From a checkpoint of a small contrastive image-text model: encoder arch mlp_mixer, encoder activation gelu.
Rows from block 3 of the image encoder of a small contrastive image-text model, named by matrix and row number. Rows with one number belong to one neuron. Each number is 128 + 24 x the weight over its row's rms, rounded and kept within 0 to 255. All counts start at 0. Numbers have three digits each.
Before each neuron's rows are labels from the 100 images, of 14976, where the neuron reaches its highest value: "peak on" is the class under the peak; "top examples" is what is common among them. Only what is clearly more common there than usual is listed. The data: cartoon faces.
# fc1: MLP up (encoder.blocks.3.mlp.fc1.weight, 1536x384), inputs 308-383
# fc2: MLP down (encoder.blocks.3.mlp.fc2.weight, 384x1536, transposed), outputs 308-383

peak on: clothes
top examples: top hat
fc1.333:164097116170130146103163126179155079115129130149131153176092112115167126095136138122162137182149119108104124113125109133104143124129137142126117099153157130111141178115149117138106099113171105167135141119187122156180098163139124
fc2.333:128160134115107100139153155092064120113102123120108079148105110117126167103107133117149116045141118149175115114150121147137114149177129130133132147135101142142169115102121153124150151161092102116146053128101151119078129126150089

peak on: hair
top examples: long hair; pointed hat
fc1.321:117127129114168144174101145117136138130109091150137102125134173131175072189126146130147153146126148107175120144122114133140152129094118117161106147118141170150106131108144097170118109122089157152129119107125098170109083119132145
fc2.321:185132027138128111122118116120089168122122134127143127135088076112127143095111154116161128162175169142120104109128162198150126150138147141122117126127090126134125142131117121120138159086153105121158111160142094140117139137076161

peak on: backdrop
top examples: crown; spiky hair
fc1.491:118139130113108147148121110090161136108129145179126096103103152138167117117107131140124167075133144134141097066103131132113133147112127170130180162101174099120121176114146116149102087139086191121150166156119092138114146148120096
fc2.491:107091130132152136126166129091129079113091096172109125079136124172125133149094121110122134158117098082127099137107136123109126092114143140076137113132083109127149116154094124058119118115163111150110127132139123108145116125105147

peak on: skin
top examples: orange face; surprised
fc1.634:171118152121150143103093116137131148163146116148136111121149176140148182094106155143109152121163092116166142153167147108122148115138109101107111104092119102135100162163137120120127126158142130142140115113124107124090146131103153
fc2.634:129084125121128137115112113151133139096123132136151136158157136093143144153187117163131151090163159094137174176122139146123135127132139130146129189140153173119176100153116135120166128090099145161102100138132101103191149148201136

peak on: hat
top examples: top hat
fc1.444:081103143090138164136119127102099148134124120146110143092113152150107109135118122126164136144150097071141143096070158161125155122056110134144133118134166116158161181105125127140093134127146158103099097094101151114135094170146139
fc2.444:120144116156106135143125134120102153121124150150103126150180132139072103132157100109126115128158151159101143138133109108107124110162139136115095179158109137087095114119132088114147145123138116098130096129106161121119103125118142

peak on: skin
top examples: teal face; winking
fc1.545:140153175078168100106130134103150145147147113140084127087122139118132145124147115100140138143114120134144120172157090139139141163168112154149145133101104135102156112094147111115133103135104098095110132133126175093113109160159125
fc2.545:135136127141105121137123168115099114172151115105125129131115153169130109167112149116155140134168139104118134138106125140122081127109156108112144176114153148135116095125142166144118122135124092137081128131163134137119167139108149

peak on: hair
top examples: spiky hair; purple hair; pink hair
fc1.656:133130126110115148151104195118128125088146127137149101098099141093118157122158132099103158092110101116129134139148147146114176099139102115145127114122107112136128100151135093143128156115162115116112125139138155087099152104114105
fc2.656:132110164160121105136129108160139148156122126100137101123152113137145116114114132104109112167121153146093129117108105104134149100133141164094115161155102167124130124134115145129105093113092129123117109100169146144113120151138118

peak on: skin
top examples: hat: no hat; bald
fc1.403:105147164070124162124151140134134123137135086100144164122102092128156102160181113177145140115118109152110143093113111100134132122146174137117101124126174167139155135126156134148163084152091133149118104107178120106146123139137161
fc2.403:168152119098099123130145122140102083060073157160097095129141136163103164148107109104115144101128131142144107098111139167081091177140141147107157081102139145123150141136084151089084104125126164122112149130094078133141133157127118

peak on: clothes
top examples: green face; laughing; sleepy
fc1.755:146161163158117119114178143084109150117164139096092148116152134098117151121115142107181144120175162114114138123082158117133120131133159149113091135122134138142111105120181132148132138130179105101147137118139119111098140112093137
fc2.755:137118155099149097135076115135138100154127120151109090152126131101118160109116129105103124145132104137104110128130108086111097088123090125104130090112182142108174120176131102185128139153096116129166156170134143163159116135093142

peak on: hair
top examples: beard; neutral; blue face
fc1.20:070128122139117098137134091125151126124154128125131145146124154165098145130122127175101142145110077118098115121141103108147151122131122104163128116138160106105094145143149123169139116125184114117137098105089103139117113116129148
fc2.20:114169126125089122109082133145131122130114131079121092144095143102153144082120137131126131108132116138108109091136154122152126097128145157108105098052142117150121112093149161109116060133138207149128146084094106113090120150102138

peak on: skin
top examples: glasses
fc1.424:137144054106147127139146159179123185131164069111162110149143114151128127116123115113137109102143132161098156126119085136141138125128080103116174147170105086126123154134160138109067099119117129178177116129116117153124119150129161
fc2.424:136121133195082093189093119126108081164148169107121101140097107074102114164121133147134133096170162139172112151161127091143100143131094155134129133129111105110120131134140137113110091116143078144111129126130150132112125078183113

peak on: clothes
top examples: a bun; pointed hat; a mohawk
fc1.320:207147112130130114128136127117111168130121172158135159136101129091094108097145128096129087096118106055154136143138114112131123126134090118151121137094120132128142135130089131100126161091151142134132159125128135125160146157126098
fc2.320:157079135164141156149108148110119118099120083138136092075119137104142119147134108115106136107107166123126101089101118118132129087086122121163086118131094159094120168141150129117150113097111104121113130116182123135137110092122137

peak on: hair
top examples: long hair
fc1.257:132103096159166153123098129158122147132114119128118117092120141103148157134119172097128121120161124111155072088086116152143138178110149133121138159121103127091142165137138131094143158142141142151079139161134105131128089141133139
fc2.257:097199081151135136116154130128128078136147138123113124077143128166140102149133119145119157141142114128114090110134098143126106137138162138145089135120127132157150125130139080187167134128128137146137124110105131163114141116159093

peak on: backdrop
top examples: crown; a mohawk
fc1.516:122148117112137140152121113117146115143107112116099093103117114095140128121143145126136133157117125137111150123081127074147137162070124103153116110109123144175120132148088135106169117117086127119122153112142092097137140095142140
fc2.516:148105103161130113101146123142117173108122110147123084143105132111115122152124133156127114129120120124142117148111096135089115108119119116120106140140056081141126091093170138163170092132141092114092135139123134122154138112110136

peak on: hair
top examples: a bun
fc1.712:143163172148108128125121159145114092123140095079142126108173136131175057073102166116109159167102167149135129105134160154102150106116117130121092101116152148132129107123162060101139132125166141150117083141117145130109145113172128
fc2.712:150154139164175123183127091150131116156124106165113095119142106136150120117132102152126122120145080149142107126139119148096139094126137154134099078114083099127140097157174110137120100140164099089143152123097140121132115155066108

peak on: skin
top examples: glasses
fc1.244:172095155152072114120135105138153099103148057099107185171122164129135118121113159130139117149138146116151114120144097135117122166154092094114143128202174111171112165108117149121170145121073148126157150128121120139167113114109128
fc2.244:102144120102121114105166144136141124155113104169109117112140180136115170109110117128119119139105112110082112138119105162091153115149101121139149126137118120130153107140156082135094101153180132159135124102160136179141140140097136

peak on: skin
top examples: red hair; sunglasses; angry
fc1.676:102164093131124120190132167163156117119145135122128166078142124125158120110131143166177126108167128122071119132104124164136106104176118133122067162113143138110124129130124097152112131121150129145180111154119129165133107121093124
fc2.676:105112131118142128109120128142107115107115112113141102168130128146093150095131161179094125146089145104131152116133148136127113139114127152133159117168096128118120128094094149103161140148106152115131121153081132123128111131141116

peak on: backdrop
top examples: pointed hat; spiky hair
fc1.33:170137116130093163104114083140108110136176113161116135140103131113086143137154132142142114102116124120106127109128109111184103120125141122127128136150179100134170112113138149132144180161173124178114098130120107132133063093125110
fc2.33:134134087147134146142133134161096142128082115117151133111126139134096136121126155130132149127154175116165137155132140122123117138121090151099113146120115107118137093117154098099121137131109098106150105132116123120116133137085113

peak on: hair
top examples: teal hair; pointed hat
fc1.61:133152125124109131126146131106103121164107140111142149125193103138111094137147138124139140131157107144160126125113093090160108082148105104110104108099118076165101138146123116133076131109158131158122138122101145139128118152074109
fc2.61:146123162150097126112105099124142182137142187128115098138128105135115134146126113142176104141101171142142141138123123104089116088095112144130176128154092098134124125113075154122149126154120114082128148128157158124100120129109128

peak on: hat
top examples: top hat
fc1.60:104104114121093106162145098138117085117112136113128116125117162115156120161132132099160105125140149171141142159111135097130192117108120096123094175163168114126131109083134137123101112142088085126099127124146160109149109086133133
fc2.60:129137141121126131108131114113145154089093143117117132185119116150114086124101130152110100155127053129162090127095089143125104125171166106126121127098128132147126096115133106144091145105152141109177119091118150112132145128075135

peak on: hair
top examples: brown hair; a bun
fc1.284:132124107130161125151112137166172155131077149170144137091109120144133143139140096146123119166113161122151111145152131138144108144116184133084110084092125096127137112121125125148153123124126076146107133130055108117157160123122137
fc2.284:094142140136131127146181151158167157128171123123139152103148140141111084139161128084122154151081111136101117122127092120115064140129145158134186109169128136107136163115152127073116122156132114167129149148130141108094135120144164

peak on: skin
top examples: winking; orange face
fc1.249:102119114149101110156128114108101132115140155221111127146126085120131138109124114123114136126092114116112107134126127073125130072124118140156119142106161102109133113121165159126132128166149118146152119130073132089122118136131119
fc2.249:106139161131134113124120133144145132149139104120140119138095116123095146108112144103148112096151122164153131131146107108104098126145160135149151173112127113105120135098136109139156137100096085112112154124144093125153145116095141

peak on: hat
top examples: crown; winking; smiling
fc1.26:089130140170139130140134142138112120118161113128134128085128090100169151054104149139122154111121085154110135151110144134135151139150108112144161140122172108077125085100135129146119120151127051158092099144150138138141145144128137
fc2.26:079116141142137141127115104148121125153117083150115090160107149133105132100115116141134139165168084164141098119158101085138140084144085116130130082154139159142138130145156142146107139137063147137148118108108159112122116104094162

peak on: skin
top examples: sunglasses; green face
fc1.578:103112105111147108123077145184168134115125110164112175115136158133116128125119125131116151117066147105123130132121116111129105097142129069176123122105127115134051121147136125117119115144169108140187125160093110134119081104117081
fc2.578:115126141143127152149143127160101126152137105142113087164130073147127104094163139090152142105082156158167150152068113151145122148134171120106180117125150130134127096132159111151154122115169110150103128128136124164124152123103143

peak on: hair
top examples: long hair; brown hair
fc1.116:162100073143121148175106156160108167175125158114176118127111129135120154139115122094087173158119120145170095110115114158139123110113134131157134103114131127113152115110095143158124151172117151175154134132195131127127111149098136
fc2.116:122135049125167123144134120151116134146136102134146137093135086118132118118166126098169140124111129147129130123075161111182112186178147113120145095118129118119158128091124186112152074169152117116142138133088162121155124105148113

peak on: hair
top examples: white hair; a bun
fc1.287:146088101102098109145115135131158121118130139163133116117093154121123162145132106157186126116148127118141118136116116123107132126162154138133137112105129098140138128082111200125118124131127088108127072140132148138097122086148101
fc2.287:145132096099120102155156112118108151129130134121124094091084115108110106126111112122103166106097128091099142115160156144141147092132121101146157110095129098144109158171141131155165115087093148107145118078118130054144123137138137

peak on: clothes
top examples: beard; glasses; neutral; bald
fc1.316:142142139156127106148150129085101139091122144080165105127137135132079162119161126092107138082148157133122134090091106184119185120121074132147142103126130117141134083163143114111129113157131092095138113118099146147131097110089161
fc2.316:149121143116139134170152137117124074131154105144123143100093156116138140115139108138120126096098165127143140115115178127165127088145116112114092137114125134110130137134099117128164133151144096141095140139114128132073126147121122

peak on: clothes
top examples: sleepy
fc1.11:160113116156152148129127125130124171092152164118102112096142121151126021112115096104102120151159135133100171134122126067127111139129111138161102147115127176130078089130107087112167123106127138097100132111117139114113099139105186
fc2.11:129117128105162142141180127135147111144084135124104123093158146136139111107095112142132133122134157112100074112176155127123142101121118158137101154166128132148126095111106101103108156150105080122131164150109157129118143114116118

peak on: hat
top examples: pointed hat
fc1.212:143162140120136134168106114097125137121121129139141137072127123157133047120117092116171155159114155156129119125066076182128094100140109104132143108097130140168139114144145109128144142119139133139148138120141114147101117149095120
fc2.212:098148152154121142126160132111128128093090150166127105104121091114110068151140122107138161168105127135124083114161135130125155129113120153149069160083171087093164142116144139149125114112137127104114138116117080142093202132128166

peak on: clothes
top examples: sleepy; crown
fc1.635:109136105108102085119152130109127073119082106089120130146108134150130132150115130131167127133116117093102076077095107171094112114102124130121110112126120147140164139123184173148172109127092080107145079106098174100167103137189095
fc2.635:107091155109126127144143137110172142138112126137117084113120160097097141148128160083128100112123095111124143103132130110122135121145149136125146134104146108165115149126122137131124140130148136130098133121130137147105144164102123

peak on: hat
top examples: top hat
fc1.410:104140150125135117139103147147110134121140087144117165146100138139163139175117151116113158116127119105092106134111142116132153106115085122120136109113173152106160133126149175106133131137147148124125130089103146114129116151126135
fc2.410:126131115104117135110118112138169107135143114100128173143142142121159108130103114149116114149150114090114139118130136110110101186143128125093100110135147099182157131126131121140133157144126126090110148137098130128155112098184116

peak on: clothes
top examples: orange face; beard
fc1.121:095158159106144109083133143170137123089115132161119090097130144121126141119162138128152128124130114092099146132150093164131125105141091138093104106133153113155149138140093085073087118144129157124157119122130123118115114134145066
fc2.121:137131125137098127133155160132157119105153118087146131124198114147075131082117097115120132149146124183088132156117140144113128108108140151127136151112099132109119101097172162100144110124109111126136118153150133125131118133159135

peak on: skin
top examples: surprised
fc1.467:148163107178090120124139153131134125133131139144140135108122111151166086151113096117143104095106087100133141194121139126103115148123129138098131099127156101144125123167130159115125119098088112132152126185168129166146104077146150
fc2.467:127090137104119097149108111130100156159131153139164142110179114110122153152151112123129147121119136156109152114112083179138143142140160118093169128100147111163152141119126127081123157130107142160134121152130157116149146079167116

peak on: clothes
top examples: teal face
fc1.446:104140141091138082138077119108110167149144146124132098112138144133160081110131124136136074127136156096111082147153109141115139121152138103165155135126150137123133085180159128101146110159140152133126149139166170139114100127160139
fc2.446:105140113139123123137185113129160104115126101137108146118105094119165133084140189165138107109103131143118131124120116108104089131165154099110101124132138159155103183130175148101166149094094122115115113120167080131106124117139124

peak on: hair
top examples: hat: no hat; grey hair; curly hair
fc1.271:113130105114104149128131093113127117138114142098121131116166146114106103175066130104132187139146112139116140111087114159170161157146124118123156116089132136130137080133147132119094135104128145112147123145140110135122111107101147
fc2.271:107135173124155125106088114146165131118154171110140141149156082128114169130150129112101110122114097153098148127127114096123118147109117168136115159103105127123103172153125113126122159104145127115148092147100154131093117110129106

peak on: hair
top examples: brown hair; a mohawk
fc1.507:143201085160103159149088141108111135100157129117099118122110126156153193170128115172170165136137116103143143123134133135151144096104172136132120139140130109122161094123140113062091142145166102151137104100128163090102135138124116
fc2.507:144118113147148096129154179158147152176111149117125139154140204096139096126150138128099139111134133139127121137103131118193143115113116120138135102105103101130123140141117140137095135124123147169157151140083116143132173143120120

peak on: backdrop
top examples: a mohawk; grey face; blue hair
fc1.749:156141138155164054104112110113124111172173150164145062149128145110122144125113134134131153132118169117112141094150120119132165143168111097168129079099125130170142109123143104112154112125130116152141133109137137175143110137108142
fc2.749:158189080130097116137137080105123127155088109129118118149115089168107118091116122112102151141123105098120138116107112133103093146154158144130158097152122153114104109119088127107125142160098121100123093123095129163125154152173133

peak on: hair; skin
top examples: pink hair; crown
fc1.608:117133102162147114106120160105105094119114099089147120094128119136119152101100111148099159119103166094101144138155162122157141131124137098116111084129155118142121151111115127101124129116132117179136136097101131118149125127166134
fc2.608:125068114117140157136142108154194152102104135109119154185142094134128159109078083156116122131122127108130129132117083099123145096098122151128124103137113126152115174152148160147148131117111102126129104123138102130115107140105083

peak on: clothes
top examples: a mohawk; surprised; laughing
fc1.205:172155089124128138085128158084116104112106078127159164126142092180136141133119176134117116131118153131143098102095123124116147163144143118143139151081148142130117149117119115084091145131142106139130124112107135134134146077094119
fc2.205:087110149150137142110125135129098129132112133148114094107160175128189149075120111141089151125092134112136134135123184151146099109137131143150130139109119127163109117143178154097088139099143135136116076139156120124099136121157118

peak on: skin; glasses
top examples: sunglasses; orange face
fc1.572:117113135135149109095137155146120137158130144157091147117178139124122116110102135164156116089122146125084132102113090128120112139178149120123131124136106130142106126147158109159122095158132143130147127103127093100163069167138091
fc2.572:086143133127135157123119178173103122145073136125150121091126146095123152076147120131113138139118141106148154126096135088078154119124096094110166104149134155106152108114113153070161127150141142124126124137087126113127113068151137

peak on: clothes
top examples: blue face
fc1.611:141128136148129133142148126135065118127154115134137121145117092107162129113111164086121113130145142137172085197161152177098141089123143098148114137145123160142147145141117151120131153122105137112126119138161118091184099142121133
fc2.611:147122129106136153099114146145150141135100135153107095101124122091136128151107141116123128125125165152116135148106162097118089184138112108146134151158125076161146132125122090139088082138154137135111157141104131156107191129178151

peak on: glasses
top examples: sunglasses; smiling
fc1.658:122110091145125120109131150103175102125137104130143150144149147112104098130159170110140165123132158141153161156154076132079125164111138118133126099175162137143125132127104111120104193131098136143134089116149110102130073143098081
fc2.658:100130147123148145084095083100128123118145147119086109132113126089114114143131153106162108129107121148141108141092149160132118120121137067134125168152146116110134110118097125111184111102142095157156133154090106116148127071168140

peak on: skin
top examples: purple face
fc1.291:151149077145099119091112108128133125151107135138101142102105096122185163125155123136120119133142151139142148150126128131137121100109123117165157111109145134140125161182126117140134125107104146113091165126122167133131121072135151
fc2.291:142121108129147177103112121147114131091129105104135118132124147130128125114101165127119117151144098135156144147159118122129117124122110140100126110137122122134168112144137122153119104173128167132105122121083128110122135099083139

peak on: hat
top examples: crown
fc1.315:110117181150167127129111118155157147166127095153118150157163131113121085116114117125119104121122101108142144107143123109146146144141129183150147106127173126153114133119086158137101161110163137140134109103145183111134157137147097
fc2.315:119139130118147133107115159101160115112137170085121136127149141137148124107152111150131130101134168132112185112136111120107142103121118133103133099163111112071051132086105148152108141152111169148112136139121126172166155111118108

peak on: clothes
top examples: crown; sleepy
fc1.502:120087127133149116128129130125169129126117141131129082130158140155145153147105095129100113135136169153136118060090157105156127127134109122146115134113104141173096081102162148114106141098134171160149106078118126135111150132108122
fc2.502:185148115104180114134137141126081096082111128064125112158092114148106135134103150133134159145134107107154173124162115171156144114148119146109177168140108143131125155136158104161158112145138148132124089143158143164159101134113112

peak on: skin
top examples: green face; bald
fc1.723:127155128175128134184100124129100086118152102151146114087117107113164171130118128138130164081117111162155144142140110131120114137144115170098148140153141115110148183158124127145094138128121189158119148111081103124132137083134165
fc2.723:134141112166102109113116118097121111138082103134102089110082151154138081132139143129133159080156173105097099145160136158149139120133122192123135123125162136152121113114166153131113120185137136097142127100125138121122093140108083

peak on: skin
top examples: purple face
fc1.335:141135134135084132133108128112141142188133126147117135104101158135119134122092158106095137132106106105210138110128137148118146084128141132110159144143094108099137145160146117153144070119136176164121164131115155127145149110138117
fc2.335:119166106119114130054140088103131113139129117157128156091084116101157119121121160142141141162139148175130134104143130132138137124137079133088115129140110146121146185104095123124127091121112114111132130111076141104144141114111136

peak on: hat
top examples: crown
fc1.48:093133116134110139117097127106108126117129142126123110091096122144100111113106148140091102133094141112130132145146158151114156142102153096147134139141120149157120113099163112081122131156123117149128090062101124121124088162112120
fc2.48:096117139130133087123159166138109116109146088094129150143185144114092136133154135144143145104154127131192147134159130149116120114104124167133121137135129098131099152127140125124142102140142144106129103127200129134144165111114140

peak on: hat; hair
top examples: pointed hat; a bun
fc1.12:116141139110169077121094163109132186144130101132144152135117141128146132130132140095151164158124158128119113140110135136124132119143117118152137164118156186122171106105087129132145128138125134148154205123123144103143130113135121
fc2.12:147189144115149168155147116166132120102148133139117111120089115138149127159150154125111132112178101110088119130101134143120101152100156167130101127139104108152109165177134124155141111119147171112150097143077121114091126144160149

peak on: hair
top examples: green hair
fc1.447:094152164131087151126121140094116124107128125079150165115115156128097109090132127081149171101150101122135152132141136132138106119129150109142174109090111117123159090164132107110112126124122133124141164118131124169131173167134114
fc2.447:126112103148099110119094118149124120130135133151141144135168073139136165119098112155123137089147131147110108110127130118168158096102137132132136130153117130141102170141157174153153145155147138130090112169093134142119104153120113

peak on: hat
top examples: pointed hat; sleepy; crown
fc1.742:122055154142129143128053090097070122143134111127109125114114129134130123128136108142139102134124154187132139106149106124165157101125133122127195117151113131122096120157123097053130109116134133132123074127144120133150162122150116
fc2.742:160112138134140138168140169125131130133128174121182166151144155159138139175110115151147107148107074098124136148099123093117143141113121184142128133094121126108147103144162164151123122164087142135173162127103137129145135139115107

peak on: glasses
top examples: orange face; sunglasses
fc1.382:106126123110112142123113162136127093171091110112112145112148146112105110149096093110173141129147111113139126143120125076123156123157136107125154082153127134130137143141124174114160148177075146142094089115112109118128145156092151
fc2.382:108127168128101131157142129128146117126142126124155108111125090118107130158156124124130131120155196080103170110118134143104130138093153141124111102099151137152151132155142137116126123119117147146160120130151106112156131109164133